A small contrastive image-text model, trained from scratch: 48-pixel images, encoder layers 6.
Rows from block 2 of the text encoder, named by matrix and row number. Rows with one number belong to one neuron. Each number is 128 + 24 x the weight over the matrix's rms, rounded and kept within 0 to 255. All counts start at 0. Numbers have three digits each.
# fc1: MLP up (text_encoder.blocks.2.mlp.fc1.weight, 1024x256), inputs 128-255
# fc2: MLP down (text_encoder.blocks.2.mlp.fc2.weight, 256x1024, transposed), outputs 128-255
fc1.803:165144153143178132133051174179175076124112128096111108186145134110148106081123132084102105146110128118133128121083077071195156104114167123125081086063216144083135111151240195099148092099170112143089109064144112139127095201124153214215135109158119152114132138029097154142110163136114157135190140072120131151103073110147152143081107115108114182180168183088182130109068115147115168124164
fc1.804:165147138090120075188127128113158148083095199147098107113115089118109051128115097150084093157129153224054107115072077144149128054193112067151126158113156142131083093152111045079042124139100121123154125158187102116190083148095129046127140131122189152086061156135100134149120169115131075163108074123110182205118086086122077152102138160140155147132062108091177097076134119165163126124119
fc1.805:147136140155131119125130097095121124143153112113117118125104147127118116134106137135120118112137137139127116128117107103119102133139136125125118081114150134127128130131116124134146108143188141123151137122148146124123128096125127114137144103127141136137123135105123120126104145139128106122138163140141118132129126110118134143104112155117132153109162131127114093122122135107134098137120
fc1.806:155136137107105141129113125124133141137139091166144168109107179113128098152159120143071097163138116152120138155113166121102147117108161127138133097128135101125175175158115141140137133107114145079125130126145133148177131158138059130140129120171107159080108114143137096083119160098127110144099110133130132125130131125109122093096069118106128098125134137114157117109119162108080123161153
fc1.807:154125142153134119131122101121117114132159100122127142132104130118134122140108140142123126103118121144127105126125121105140113128125128123126110078110138129133136124131113139141131118138170133128160144110157136126119124096115115107127129102129109153134140138095122134129117126131119117111147155129148126105120142127111130133111128160107153156106162135129116092100110115107117102129121
fc1.808:140174142166152150140131127096168129105225098102123114171104092056126091091123131093142125149105126122103183154159141119104124077191093205160158097102103127136125147106110120198078130144105171151060098097104122113143102105133161106172085140187104095093059134112108222076183096141103128156106204158074193071162151176136127070148204195156129150098149096132097052172155118073100160148210
fc1.809:186088151118205144145174088190164110120154185138139155150149063076091122135157153156135159165140030107080107100181083128096135118156111143145149144182062078178112163106138133073143124138147106108089119135078113180119111146164175178154064158158164140146147123154142104131155073139122163095102186102114079061109067168185178178191129120061078132051081072102166152098134087084135105072109
fc1.810:155128141138132124136122101082104117145146108125123111134118152146132124144113139134130130122145130139132114124120110100135101135129135124127118086130131125128136140117124134128162103150184139121148142129143143129127131112117135119124139105138135118135130141112121119131125147133134126134136159137130125131137129123112125130118114158117122146112160135115109097122120132119133109125130
fc1.811:088190073169143154185106156157161110061162149033125115183170142115071101111085101137106124144063043194183125113111174209121105144126168082123129076112087150183068140063193079086160171123086102189139102115112205147121177197061055110149168149139127187148110151109136126191196106133140005152140153115075132143173118177152137099068105125144141128185122135097127043156142120147129041158163
fc1.812:152138136154127132126124105101111123136160103111116118129095134129120134135106145142124133116129124139126113126126104097129112127126137117129122088116138130133142132125105124124143111141183147128159136120151143124111130095124124121129150106132128144138132133096128135118109144131117125114132167135154125125133140127109122140115119153112139152106164127117117086110106130110142093134115
fc1.813:160138139157130129133123106107111114139152106118116109130108142135118126134110145142122130113140121141123105127132109093134110123128137120131115086117156132142141138128112127129144104146178143122156145113145148121114129098127125121132148100136123142133129126099115133115110135124121122121140166132147132124127132122113125139110114139111139152101155131123119081121113134120139094133120
fc1.814:149143132148135120129126099090109123136151102122133127125112125140129113146100135134129115116134135144137130131117103093114104131136133121122120078118129129122127136125125127137158109151183148125140141132146141123124125101105144118136137103122142131131124138103123109129110139136129122118138165136136133132133134119108142144106115155116134141113157129123111096128120137104130106137109
fc1.815:153132154144127118127125109110109116140165117117121125138112147139123121142111141144124122113139130137131107127120109100136106130141135118117104087120156135125136131125117123141155109137173138114157143123139157115122131103125122120133145098125134138133129126105119123112108143125130116121140157139142131122118127115125140133104122145116136159113160131131123090117111128115134104135125
fc1.816:159142129144136128116129094098105115142156119119115120129113125140129135139107152132122136107137125136129096130141111092130104118133140121130116091127142132131141136124119115112136116137165150119166133115152155126114117094121122107134150099141122138131134139097125125119115128131127125123157166127157142129111139111129132129124136153114148159109166130127116085111110136108122103148125
fc1.817:133129090111100160179144159029083230062085144166052108142121143078083085150088115140145126121120125083069165115146170091080155116127109137105184060062128132133135093158183114189166148154108157193101124154148178047184149219150104143140139125134176110130123116151119129118167104129128097160112115234060166124146121110120060093102149131117083087112070137187147094162057169142094109209054
fc1.818:166128146155128118133128104102103112137157104118121114129107137121118135133109141135113123107134117139133113124138110086126105127127134126129114086117149128135139142129111120123136114153165139131157145120151152115111125093119112118133143099129127143131129133102111125128106138120122129124145170135152129136135126129118130128106127151108140156087159134124120087113118130110137099145127
fc1.819:151162133156161134149122097098095114117131081150093123136144170124122122118123134142118142105128135116131098122108110098148127123123124124119115085127144151131130131124126120118148129148179155142150121132177150124133113120125116115125128105165136141132110133108106118114114151131133090123151156118157105121158140126094092120125139150128142134115165122119124065109108128110128093124154
fc1.820:153135143157128124129129114105114116134159104111118107126105139130121127133109142136116133111131126143125108133131116096125108122130142116128111079117153131137138134133110126130135104146181149128160141117143147124113131093124120124132150098132128145132134133093119124114104141128123123122145163134145135127127128131113133128105115143109142163104159135128120077117111133119136098139116
fc1.821:152138135150132129135125111099106124141150101119122116131110141138126132135100145140125133114132112137121110128131100093129112127126137119123116084114139129136137139125115126127142113146175143124156146121146141122107123099121120127132146103135122140132132129104129124122110143121114128113137163133160129126129140127115122133120116159109141152107157130124120084110113130116142102131116
fc1.822:158138143152130130130123110102109110139155103115114106127105142133124123133110148135123133110139127140120102130128111094129110123128136114134113088124153132137138136127113127129142106143183143124160142111149146122117135096120125121128150105135126140133131127098114129115106140126121121120141162130148133126130128126113128131107116141114135155102158135126113080119108132123138089130119
fc1.823:144150140088155110191095106251113133101102073106104191181182088091151153140058137087109096118178067099087161139088232167091156143125246189139142174178168149083105129084172193203183113142177091146105122077109065120027127183142075178097135140166120112095069125073116168167090154162147107138089174120066111077122165189074133182132169083175136110106091158065175119183120116150152181135104
fc1.824:161132100088187106136091145106118111112165157137114138191058129102152130124134143152130170146119115113138133168149087072152121128136169149120111146106165163097139112157071125147078171147123155108127148087115143123100149096151171134131169105138141134116129123071114130162142160153144098127124159140136158109147139140186109097143146111142152126099135116131124091080114147145144119103154
fc1.825:122114149113115078147147132113120140122121134139111141093167144097102130140153127175099127100133121145079177134104137156098142138109125157142133120167085136113118132100138159126121101145152158110126164161149142151097136185154159123132142150123169114161140188114143128155155149107134150129139140106154152111126128114153085116154147148110140149134150114109106083093132135098125141124095
fc1.826:155129138158138127141128103110109106144151095125117121120100143148122138130118144144133118111116125131132107152129110104123111137120122124135089067116152127129134133135110137123125101140161140127164139115156128143124118092127109108142149105126109140129140140095120125122114137122105122122142152128174119125123127155124135143113107160115140147118153145123116087119123125095121111137139
fc1.827:125170156151140132120122117118136135130160081169162133095121145130109137141107124147116192100140132120149137135089127093119078119142146095113142083123103113111146140129142186114150104119106143077133147116158105136119117123113124136142126122156131110089094140160119110124113135138147121102147123099119136146163138143113152115128158166093115152116107110064141086090125168138092107142135
fc1.828:120117114118100133096132097119069095117106122132137107128091094147097104132145135112156147134141110121071109159130134135104114135147120121094108086125121108130126138130135104103146133117137134158129113189100156108131122155128178144175132085099115131139138131092148094141110100145115117143139109166155132139113153120095161120123109150116129184125064096140094165132104142118176145149126
fc1.829:149123133150139115115120099110110108122158107124126123134108134129119118145112146138125134115122122134128117127121108101124106129134125117129117082133144132131136134132109131130133108140177146114167137119142133140128127106112121116133150089135127139123129127107123138132113137133128117115126161120136114122138132128101130135116124162115142160097168130134115092122124148123117099143141
fc1.830:153126140150133125124127104091117120134156116114120116125090153114111130134128143139115124126131122136121117124138109102122105139127140117129130077118139117135140142132098118120137104135179155134168136113142150118115117087133131120146145101116134147139129141096122131111100146145117121118156160139153138123131121125116137131119117153111142160093168141120129079112112128108126102147121
fc1.831:139100148153118143103127156095160113112136162117092147147106111144118155103137133131131176132127129123111100138134085112102155110131137137124122132082158174131139114124090118137127125125104087122100109119117129129128231180131122130129111126105140129110114116129127123145138141127140134099176155136141124099119121139121138130173149144156116162156160163121146103122114147131139162158126
fc1.832:156140136148129126131124112094111123142158102120124123128109141135128126136105143137128134117134122140127109132127104095127117131131135111129115078113146126134132135123111123124138115138177141125161139119148144124108130103120123122129146106127121142131135135103131130124118144120115122110141155133151128124131138130113128136127119153109141153114161135126117090112104123110131100131114
fc1.833:131140120155134142130138101106144111151153101117111114115100139133129119154129139144115126104146122141092112148127125116134130110112138137142125069130138138135146123137119143095146113153189125114119138116135125141131130102129103123150151114135120124124121148102115147134134135135117130129138165133152135120104118131113120135121150168119125148102171137106122085129133137099126105133133
fc1.834:130123085141113094123111105128131111107104122162162139168115158151105162132101138109163166114116107090133147112120110104176111160119101140149111074175103153135117101149119123158131120162135154128138135155124162099117127134101119124142142129108107179153130147102102114109096127127114129135157131059131110089111135151157135134130125130141119147071133123114121186150153138117144084080108
fc1.835:160098112127135102133129095111139159142086072134150115141117115126115119122137113086138135143181109138147128108097144085128101142098095141111142131122135139112114173170098124122111104155131166117170141100127105175136139138139100151136155102091141122093149125170137125159142147143118100130113148088167128075141117154061163136116104107120124170116103114116116108119141147150123125101147
fc1.836:092098130105171128113112104122147155109153133135087121118145125156140083143128116187112125128121126135124132157128105155104110129126133151132120099127133089128147141169111160118164093148147100145132149120136132131102164151099109107180142113150136155129083114134147094163126101109130135116144141162160119127157123122141088112142122144109131161115125170123127109142144103086115141163135
fc1.837:167142112134240025110139081121103150153178159195112126025187146154166110122113088100114168115158079129143101116151169137071130104149168226157134176115114054124150185113126095117190074073075157192153150157128110151039157089130169164144135113116148098175133145106146157152113085142152099125126131131063034093064173120051056180118144099132138101118123145241127136121161171223111193163056
fc1.838:072133121152090115174141207101173150094118126160187180151037126186109134131168136193160104154171155136170130091127164133125124193112125063135140114140114199106156078076118163143127086200119164097113135163093149108085176127116127151171137127156124145117088141113134161137130171116115093138170101135133143190126093159119104122104127122149104110053108108081110081156169136105101088140237
fc1.839:149119110103107122154110113163111135148129115087086146117060133094125175131087120190083140093117084192102160123134156088127143097148152115146156128136146121116147152128138137154118095145158124123120088154193154086172150097169154086145171134113170158100133095131172098128089139144182132120147183108170101147150173151120128090092132153119116111113143165101148102077123128137139136170177
fc1.840:154126140149143118129126092106125116113150108116112101149116136114115116133113137136111125105134131138110115118136114108127103135132131135130127091129170127129159144138124114106132111146165140128155142121141159126118128104121108096153136084128140151121129126106116112118116135139130110142147170135128115129136131122118115126114130155124136161079170121121116084130114135114137107132125
fc1.841:129106103124118146144133098116133120135164130127159162148115104127099127161142164136149142134147109113126099127142133111101122124129102117125134136132136143131149136143182123105109143162093119114155123171119134120112161147160115114142101151114131140099123160107120158159096108133102124132157133119161124144117130128089165119140148159143143156168127128100161122110136184131145175105116
fc1.842:103107125086051054118123168108079163138154143147071172160079133169089083077126099131094109132112153207080110192065155192050093081186173051132043125131217114132060085108120115135097175173206141122069140155190110138120123166168120155140161134127176110097133160135084164208146140106150076188091086176105143178084060093124116151064119121134168101116138146136120035078157157157135124089201
fc1.843:167088130163181074144063104097158123136139088101131135131131122073144126157118141113092134161121094153154140130138130098142100172067138132161099115128125129120192144167116136159152138072159129100117130114128148156129147095085098139106131129121122121124112114100131127127094135111175109141087137153225124135064153122133182127131149139156130129111127151093096103171173149136146123111126
fc1.844:153136135145127128125127112103114125134162104110115117128100135125125130133113139141129130114128130138126109128124101099131111132128140120124121084118135129135139133122103126128146111143184148127160136118147135126122136093123127125130149100127131139137134130092129139119110144125116124113129166137154126126136136126106126140113117154115138154104167127123121086113107131113143093137113
fc1.845:172123135157143129127133094095130122141152108113105103125099139132108138137131156130127121106137127119128092125142096100124117133130131102135115077121161109146151139137111130118124100133174148122168146108131153122115127102140135103127147091127129153142134139103124139109108135140126110121145152136157134117130128124118122132119129146120136146092160120129120068129102141113139103141116
fc1.846:148124141105165130101136126152128076143141091101147143135204132173093098142113141108149167112160150094104130165152117133156162153121115125142083076095123155104127107112072115092094092123152112107137112088138086122111144130143145100107134152147148128119162133125091138166161121105157126119188119075146183128137152151104116183167173057126142121156120135138136132107156105111128129124138
fc1.847:145134144144123121135124096110108119146150108131126117139114144132127126138107142137126128121148129138121112112117109103130109125137138130119111087123152126122138133121124114132158109146166137122147149130148150122125129102125126109149143117134140126133123127105114121119106137135131116130137162155136119122120131114121131133106116154119133153116155113123112098112122129120142115140124
fc1.848:091162156119129134157145126122183128134163129088105105122165114122105135133131143142119138077142097112131155135109134137125132133109154147102128104133176105083133110109121137144137104137166159101141124146195089104142128162117072123145127119105168160132116106127123108146100165090101098116154116133129138133175104108120074100137133176127090128150184156107109125144136130122111139180141
fc1.849:139140132150129121132128092109111125143151099127130119132105139130131117138103141137125130124150131138131120116116118105129104135135136127115116078128133119122136131120129125133157113144177135126150140117154138125131137103118145110146144113133135119133126134104125123122104133140126123128144158155134118123119128128115129134109111152125136155120163130112108090120114131122127103137134
fc1.850:116175115121156155146152098078103136089138101115106101143163148129153169119124154135188049104148125160054133169100134109135107127096181109104188125168138173051193090152133124114096087111124105145124169132147126130128131158080152121146135134121155152107135159156141141105078085157153113162142086147139117160131155138110091143147116209105190122104144090142146149194131141120128139153131
fc1.851:142126132146140158114119129144151129176145124102128138107139093127145118096137134127142144131130154120148138122123111124085129135158123094112120122147154160172171169104108104159139140123110137109121152137110099142078124105137143134056098157147162080100184124116125146104121151110120070092119102133113190154110160092111143118139098151123111162110152166154142169090116143112099100144127
fc1.852:152135136146130135127131101103114118142149101124113119126099136135125130133103149141122130115131122134122107132131105093132117125128138119127121075115144124131136132134118125128135114140179140120156143111140144122109129099120121120125145110131116140124134138101129131117112146121112126113139161133150127119131131123109128135125120152113138160115161130134113082110109125117137103135113
fc1.853:132104159104104133125127093117117088135116146161112138138127138151106120110107187100096116151118137110135111169134113091080097144164145121130133111145106145171143096122131126117131121135162131146147103123109122114106149173147141108106116103107128150118100141124152131116117138149102102083141154175132128145122196141135142136103154176099158138159103141147146114099118129116138128087152
fc1.854:144154114124140086138098110107106141092185132124123120178098147105129133123136138126136146153107096117130129151156085085112108155152162129114121140111132159155156144150103096132084158153116133103136120108127117115119118135147144106147165091125140143091129109085112120168141169139119098117106133165121159101135159109148118098133127106101134175156147140137140102100114154124145110114147
fc2.803:100124111083085148118162072078082215159137119174146157105112126171103137152132126170149144122139123121153132137130154158082110145159103119141186186171036124169151160094010124171098140190082138116169159168111155111101171079120077034032148157107124102141097125204157093101148120135159078119034115194134141108154188140107096105169153147137125071062063091169084114160199164100127078125116
fc2.804:084117119192139184064095129143070097193207056082135154141131159116138226126159166095149196083096070029215138145174187102109130205080153201099126084139128113147168159071163188178202133090181139147128129121073180178056155109168118208122104137145074109180192075129177116099126078123103178123151224134166083042119185159134167091149121034098098125123232134170078167190119152099106133176141
fc2.805:154129149147133121122122142112109142153148131114104118137104144139141123124117122127114117120147126143140115125124125109128114145134144120114140094115148132142144140137132117119146121142184138142146132143151144114126123109127115118122143108119128144139107118116134133123116154137146112134112153138123111134140123118121114120101120122109120149101142120135117096119110149105128130151130
fc2.806:049156146114137119137127117128131142092113142074111084129155131141126131104140133127172130120127117104139130142115116150131077171165128141101149152099097099145128125120115122108130096142127128104125092148084124110093127126139157124098117134126080134156148132146152130136126086152131149102149131138134135128147090133160134158151181089130141131078157171122145114161106093161162105108137
fc2.807:147126148144130120125112143134116126137144111122127144140117133121139122126130120140124127111132118137134095117124133122133128143133142126118137099116138118147136138136129132122142123125165137141162146128150129118119116114107112127113129111117111151134129130114122127145124137131139115126118151119127126109141135130110111122108134125109132127112145111137118108107103130104116125143128
fc2.808:100095121073110115113136106189085138146026169138138117076155149210126170163141134157106130071127127118133073128122100135151167177061199091087071179148179117141119102138122129050180149108151076099196124172140147133127156158127088183057167135101167139185215123143169037180080162141143117094131054093193041157106113045127141165087059033102102112161103144118148192103106136178164084072049
fc2.809:113136094143059094123041190040117166206093086130124107111123197188149142107086102083104116107127255149201136127091172099152092140092127085119104112094223167063173109126081109149138121139083165119181173137174152083165138101100099052107227090144077175120084158094124152120092191139127072150137056167117158201150174083056080116061132153193156147227201186158131089155107161163120150200142
fc2.810:163122144139133124126124137109098129151154123125111109139114132155137119136116129126132128134160127140137112121121129113137109147128139122120137089125140122135148135138124124115166113138192136141149136133145146110133135126127120123117133109125131132133115124116133121134127156139143121138106146131117132124152137130117106112115116122107115148108145130131121104125101151129137137138141
fc2.811:136067180096097106094159109091099154186131056218144156045090092121177186159175156078141171089195229039084144154127109076172167120126053168159126197118171116033143082162047175157077081149196160064130134173174027103157061052179178181113051067132112055135181113122104110068074173105091255090129106129193129130081123065091098164159182133110091104066188137173120226111107134103148249082085
fc2.812:154137145148130132124124154119099138142155117108112124146101136136143134125122125142118129122137112151136112123132121102145124137125148114118141099115143127146146141139130122112151120139180142144165129140157139117119117108117111135115148111119117150133115121108140146114115153131131125138095162134136121119145136134114097122107131120106131148098156113120122097106090133107135123141122
fc2.813:160129147149136123130120152123099128145145120119121109138112136141136128129123122135124129120146109151133105127140129103147119132126148117118132098116156131157143148142133127120148111141174140134159136127144142112122121112123113135119145110124117147131114117114128138118114143127131118142107164135131127118141127133119110126103128104108132142097144120124118098114101139119133123139125
fc2.814:159145152147129128121131138105108141152149123117109128129115130140142116123111128124116114130142130136143124119119122104116113145143138116111142086123135123132148130141132110121161123147184143143139138147153141106127121116118138125117134102124125143135108121107142124128115144135154126118110148130118133132154138120110122121110118115100120141106133120140124097129102153104133130147131
fc2.815:156123158140128113126122155125092133152159131117109123146113140146139128130121119136125117117151123146138104120124127110140120145131148111110123097117153133142152141134129119128151118138174138131156133144141157108124123117125105126118144104118121155136115112119128131116117153129143113138109157140128125119132120126126118116098126113103124151101139119136127098112097145110134135148131
fc2.816:152130141136135127118123140115108135139146126117114128137122127142136135136122129132137127123143117139139105127141129108139118133133145122120137107123145127142140138128132116109139119127156140130154118130151142119124109112120114122121145115134117136131119127116136130125123135130132127140120159123135134121133132122133117116118141119115131140109148120136124110113105133110121134145132
fc2.817:086144158142139143073123057230171033182191090070200158104141091159171162111173173105106157114122093178217101162163079189172117127122167133155018250196139122129113156088057127064101119074154093032163142132083063221040086034115165107061088111128073127145166119099156092148082159127106180118125120007226078144090137142143205146159120099134138193163200102062090195105230095098190164040166
fc2.818:156122149144135116131126147118101127143146118120124120135119134126135132129127120136114126116141107145144117119135128103138117135126142123116136099116146125148141150138130122117145123142153140141157140134148145108120119110116110135121137114121123144122116123116128128132114142125135123144112162136132122131147126138118112120107135119104131142094151119129120104109106132116134130145130
fc2.819:136136128142146131139119144117105132141127123120106127137139148136133113133123123138118132116127129123133118126125134111158136123125137122110132111127142146134127147137138116139136122137147140136138117125147144114137110127125116125119143114149122135138095124127121130132133136127141110132116146126141107122159134126127104117107143124121138122106135122125128108121114125132130113138147
fc2.820:152129148147132121127123159121103131137147118111118108141111133137139128127123120130114131118142118155137109129140134103139117133127154115117130090116153130153141147146129126119144115146177150139164133135144146116120122109118108134119145109119123150126120121107129133117113148128133118141111161136125129122141122144117111112100126111103134153099148121134119092110097136117131127145119
fc2.821:154132141144132125131125150118098137145144110118121120141116137145142132128118125140122131125138103146128108126138118106145123137126148114110135096114148126146141146144134122118151121139173143136163139134147132110115109113116112144122144111126114146128115120118137134124113147122129123136103158133145130122147137134122104121112129127105133146101150119129122097111100134119138129134125
fc2.822:159130147143136127127117157120100127144145116116118106138111138141139127128124124131124130118147119150132102128136129103143119134125150113123130098121156132152140149141134124118149112142180141136162132129148144113125123111114113131113144114122120147131118115113129138119112150128131117140105160131131125120143120135119109118102129106110127143096147119129115095111095140121130117137125
fc2.823:123113099143083158059155165000150151196151196155172068083048169202133107112215111179137134158049200162191084102139009106188084102140028055144095101060067116188154118154068091044073171128059150109135139192175197107247104067104155052145088108094134151179179131185153102112168140093124182133188064114223155181111096086229137058116084199093112165124194095208060162091162140081098087131129
fc2.824:113119119200093134110129069158126193125048109159156110058135076143087140149108095050116108082129202139090082074106127172057147142124078092124107108131156130143119132066176126100213109066108117107096117139131110218176091095101089165116092199189106131160188154197126142100099069077163149144141103076122097133112097084121116101092098140165136158117121135159128139169102115126095141167080
fc2.825:101159109142118138135116144164111150125118146147112123195136131144167115139123091133151157141123169111173127123140118120149132128126146110126123092103134110106133145150103117155113132122097121126169110111134114125121094135122085102116173089115112166156093084122119131140112150110117121102106103121127143120135102139112130173112133106116116116077126098153135128156120115136104127130134
fc2.826:153118143145134121138119147128108122149140110115112123134109133155131139131123120136140127117138115136130110136134127119139130144127129125118117094119153120144131148142124131109140109126152155138154137128151113125129106110117111132130142113120101140127120123110125130129124138123128123140115150127151127121141133153124116130107121126116129139114141136126122107122118125109116143136139
fc2.827:118148165124133114118123131111165138119097113151133130136133146132125157105113106150139145117121130129095177122136139090128124135115142126110119145103126093147112157143144137151163151119135122116162112099120141153109174113115113146133135139138157110131120117171109114130153129151148109131084161146084119180118109129154110108088151076128145113117100158119142101137106146130113115131097
fc2.828:132147141110139118132125179091156152115142112113101147135172139117126169124153090165121117138144125143151131111130130110143109126107156141147106139142105130112141125111120115131140094171079123082160080132136115105120158110135097138113148134128124140114126117161128101119137099123091104143113119108115147131145120134125113153151165104147133114125107092129181137132159108140114166121120
fc2.829:155123132154138120125124147135098123133154117124112123144123130138132115131128131139119134123136115134132121117126128118117119148136142120125137098129146125141140136125124130124140112129164140139159133133137132126130124115114119117117147101121120139122120112116130145134121137138144119129101150108116108119147126125110107116118127126106124151104150123134127101122114149120119131149137
fc2.830:153125145138135121124124152112101131136148128120119126139102144128134129134135127135111123130141111145129125118138127109135115145129149117123148099117140114148146148143117123100139111133170151148169128135149144114125114108133124131131137110105124152132112132102131141106117147144133118143124149135138133120138116134123114117103123125109131147092154125127130095106100130106123142145126
fc2.831:111115109126084103131143166136075137148146122156125121107149132143141146192159087134126113136151131143088144116105135102134162138158123138150133127176141167144147129096104080164131140120113135107132148130118172130164133152126131136125144140124139092112142096135107117129092147147143145130158136115156067142100131135086160139144113107148145160110123104105153155134110117105148152098128
fc2.832:156136142144127121128124152116105138146150112119122123140118137139139127127118124136126132127139115146136107129133121107142129144131148108121137091114156124144136141142131118114146124132175143135166131134146135113116114117114111136119143114119114148126120127120138139128121148123132116132110153134137128120150133133122107127120132118104133146109154122133122106114096127115128124137124
fc2.833:136130137141136128118133146123119127155131118119136125129110148128130121139127123134131124114137127141122107132138137126135134123132150136124143099116138144133124136136140136103139122127160123127140143129136127137133126114117108124123151121129118133127133121115124140138135141127141124139107151131134133110135122138114124134105141122126123133113154127115127118119118131116121115128127
fc2.834:142120149131125158129121147110106163118133139114116151110103152119138118135127134140125122131136113137129128129097113116135102135135143103119145125115138111128161150163123142129114112136136146131156117149161143117134123163142136147117142109147115161088115100161151132142142145119126129157126136126107136137132127112110107136155117098086123140107137132142167119093110168122150107134155
fc2.835:158115149110079110119143157086078095137144136141092145129139149122140133113113142152120121134122099142122124130108105148110146143121161129121149106133114143159151108108120121123119118115142119126159129125143120122134139100124117115106126117117094125136118096112104167103115130161143122136103131122071117108139128134118109105105118110101133120101118133146126122119135141101123154152111
fc2.836:139109138138122100132124136121122140156120129112107130135162160145125141111109107109116126109152135108113102117155133109151124103147136140122125137133143143133130128122147114140136166139141134157140142162154125132159085132107124122152135094097126130105154141130121134116155133130156118142096134170114121147131140143095139118123134094094134140105118091147142157148127124109115139099107
fc2.837:074119126129000253141141207169140101113053073048142094226050093093100148126156176167139099139094190115082148107130077097184142176100105066151132062136166168147093102139112162164079187174202115070090097097149160092248081160153069096099098126158120172046123121148089081101147180136116196162162131167201223180171098161182253066116124156142135148127128107041141134124083062039130068056222
fc2.838:157122121093167165100120048119119118141141122078075100141240134064142134131118122073104155086116085124080122155150080152153139070144142189130120152110135076161102159160146096098136159060133101146134106106150119144157107126132131147103116136106133093144158101133133095129111084129128178114102167107140130066149141090139151130143131152103153117221168137187138175109080104157147165122032
fc2.839:157092184091109133113166126182081162153119110091143143132134107192126096108150142151162140121125131118134163145144127099108136105156128164153127108151189086140086132126128086089107142078112119138133151129061142091118046161139185101096118118124157120178166153134108156133136158140132173147086092140129130089136135159161109147091135108122067111084085132145131142066106114141142084120111
fc2.840:147121148148152107120123148117119125120149134129119112144120138116120117130117127132106126099147117147126109119135118116131108133128141127110143100118146136141149156140154120104135117132160131140156128130144150112132134116117103113135127097117129149126124110115132114114125139147134110157116170134104113125154137134108096114101133130112116146088168114122116103122097134113133131144132
fc2.841:111104141117091120101149128111106144101106122152101128132115149138126129146106138137141090125161144118104139116124145112092138130163128128145150099098100143144157094098115142149100112131127121124144128115148129146133132138117155129105130115113084086136125109104124126119142132120148100142129098119121127125148101142157118138110103097129119099106122130127151143099124115118137138085127
fc2.842:124188142182222196136109040145180110112121109103186084092177127049145166200114181116144157113116058058133138077192082051195187173092086209116234127125037154162205190161143125139156094073020127130210111096058152144154117108115161081108068123124077134155083088143193126070118127169068191082174153048147144051193215154170137102188142130110051152133129096154113234215089109086089134162070
fc2.843:145052144151108108126103180155106138146160119127132106153153172147144111134134126154121130100139082103159148120187109133155143134103180145110102094132165127097139118136113108121137147106102126108128099089141116069083119088091156097106176150108108182167139114113126145099140133106110107069113097139079109088101138171113138160133159136130113125127106177143148131167116121150113149095126
fc2.844:160136145140127129125128162119098143140158115104107120144105138131147130118126117139121128120133117149134108125134120103146126146128151117116142091120141126147145143139128123111154123144187144147168128140153131122127122106118113141117149105116121147134118118103140155113116154126129126137094160135137126123149132134111100122107128119104130154094159115126130095106090140107139121146117
fc2.845:168114138141153118120125147106110132143140117130113112134117131139115128132125134133130120116147111143139107123147118110131122140123141110132123101111162116163151141154134140105124103130168147144166133126142150120125118112134124117111149107114121151135110129122124150115115132143130106157113155142134126116142122131131102118105150118109135137098150111126124090116095130117133130145123
fc2.846:110124123113112104147130151134135168129135097143148137160121132141163137154123130134158108121099135117153124160136161101158177146111124169136162123138145128103117111138128147150137113149154122151105092141123174149117131127117105149129158126142094113124081113149113140150156123107154112103100112103139102135124112144137123106152115122104135139117162143106135160150109075123097129101106
fc2.847:155125150142126115121123139118098138155150124126118115142112141140135132127119125126127119120155123142134107107121128119132120136126150122109125093122146125129151138134140111136155111142168136136142147145140153108124128113127117109132145121121123143143115107120131129124112151136140119139113163155120114120134132128118112120101117121108124150105136113128122104113108148116144146149131
fc2.848:113088162094106122115115161132119135165091154116125148137094159117156142128102142119129147145121170163093113138156123112157139130147135125138163115156116119127127142139112104131125117115152101129130122122127136073105167153149168128123138141105133122131125149089135130125145155147141162097079152099128122121145131143127149135126135076150112130102115097135121172105107094123162147120127
fc2.849:150131142148126119122129139125105139154156116121117115143111137144142127124118128126124125129155123139136112105122136115126117146125145117112135086127139120128153133132139119127159123136177136140146140134146144113133133114118131114125142118120121134140116114116138131126113143139140121138115152150119116117134132134121105118108115119109126150117142123121125103118099150120134127149139
fc2.850:149138091095175148148135201152153132133182108073182116067136122146143159113160152149140138142111127166064151193117154078121095119097190122138160100104118099141118165149114146115139128048143117135071170113124139117125085134117131115141144094115133143087108135159155051141069112149125159162072122137159116133148104169185087187165142129121172113114155108174068161130158113130138098150126
fc2.851:092069152129077131115161189141100113188102135130105148141109145151126138131126096133107143105142097114127138090188114148187151060157075140184106144155177174140132120124126098107142219155106120141144077144067098142208099146132137140129177164131159120070109122138118126129160098127148112097175089122099149156081136143111111075112102106118144111132103165152131130109116141124122156118097
fc2.852:152132138140130128124129141122107132144143109126114119140110135140137129127118127141121130126138116143131106129139120106146126139128148114119141086114154121143137141151137124117145122132176143130159135124141134109118114112115109135113140118122110144120118129118137138121115149124128123138111160135137125115151130125118107125117134117110128150111155117137117099113101130119133129140121
fc2.853:134125148122117121157142138113088134145129115116148135131130109142138150134154112136142123113135128126115136112128143129135132129131126132141114135109122114109134116108130107130127121111143147102124130119122129134136091124144118147134114099117116147129137116130079122090134124137135140122138105111119107120156110136106123111123104096162142105101128114105140169128140142110135156138132
fc2.854:123112143168132124141115112151154166153070098129125124086133093139100134131127092092122126077121153131108107098120105154081130125107090123134116112130157117124097150080134129133188123075118137102121149122124119191144115115086122170136102150161138136169149177170135134096131048105135149139130144083120133138129102112124118110139112137149128146081104097119137150151136098135124140162135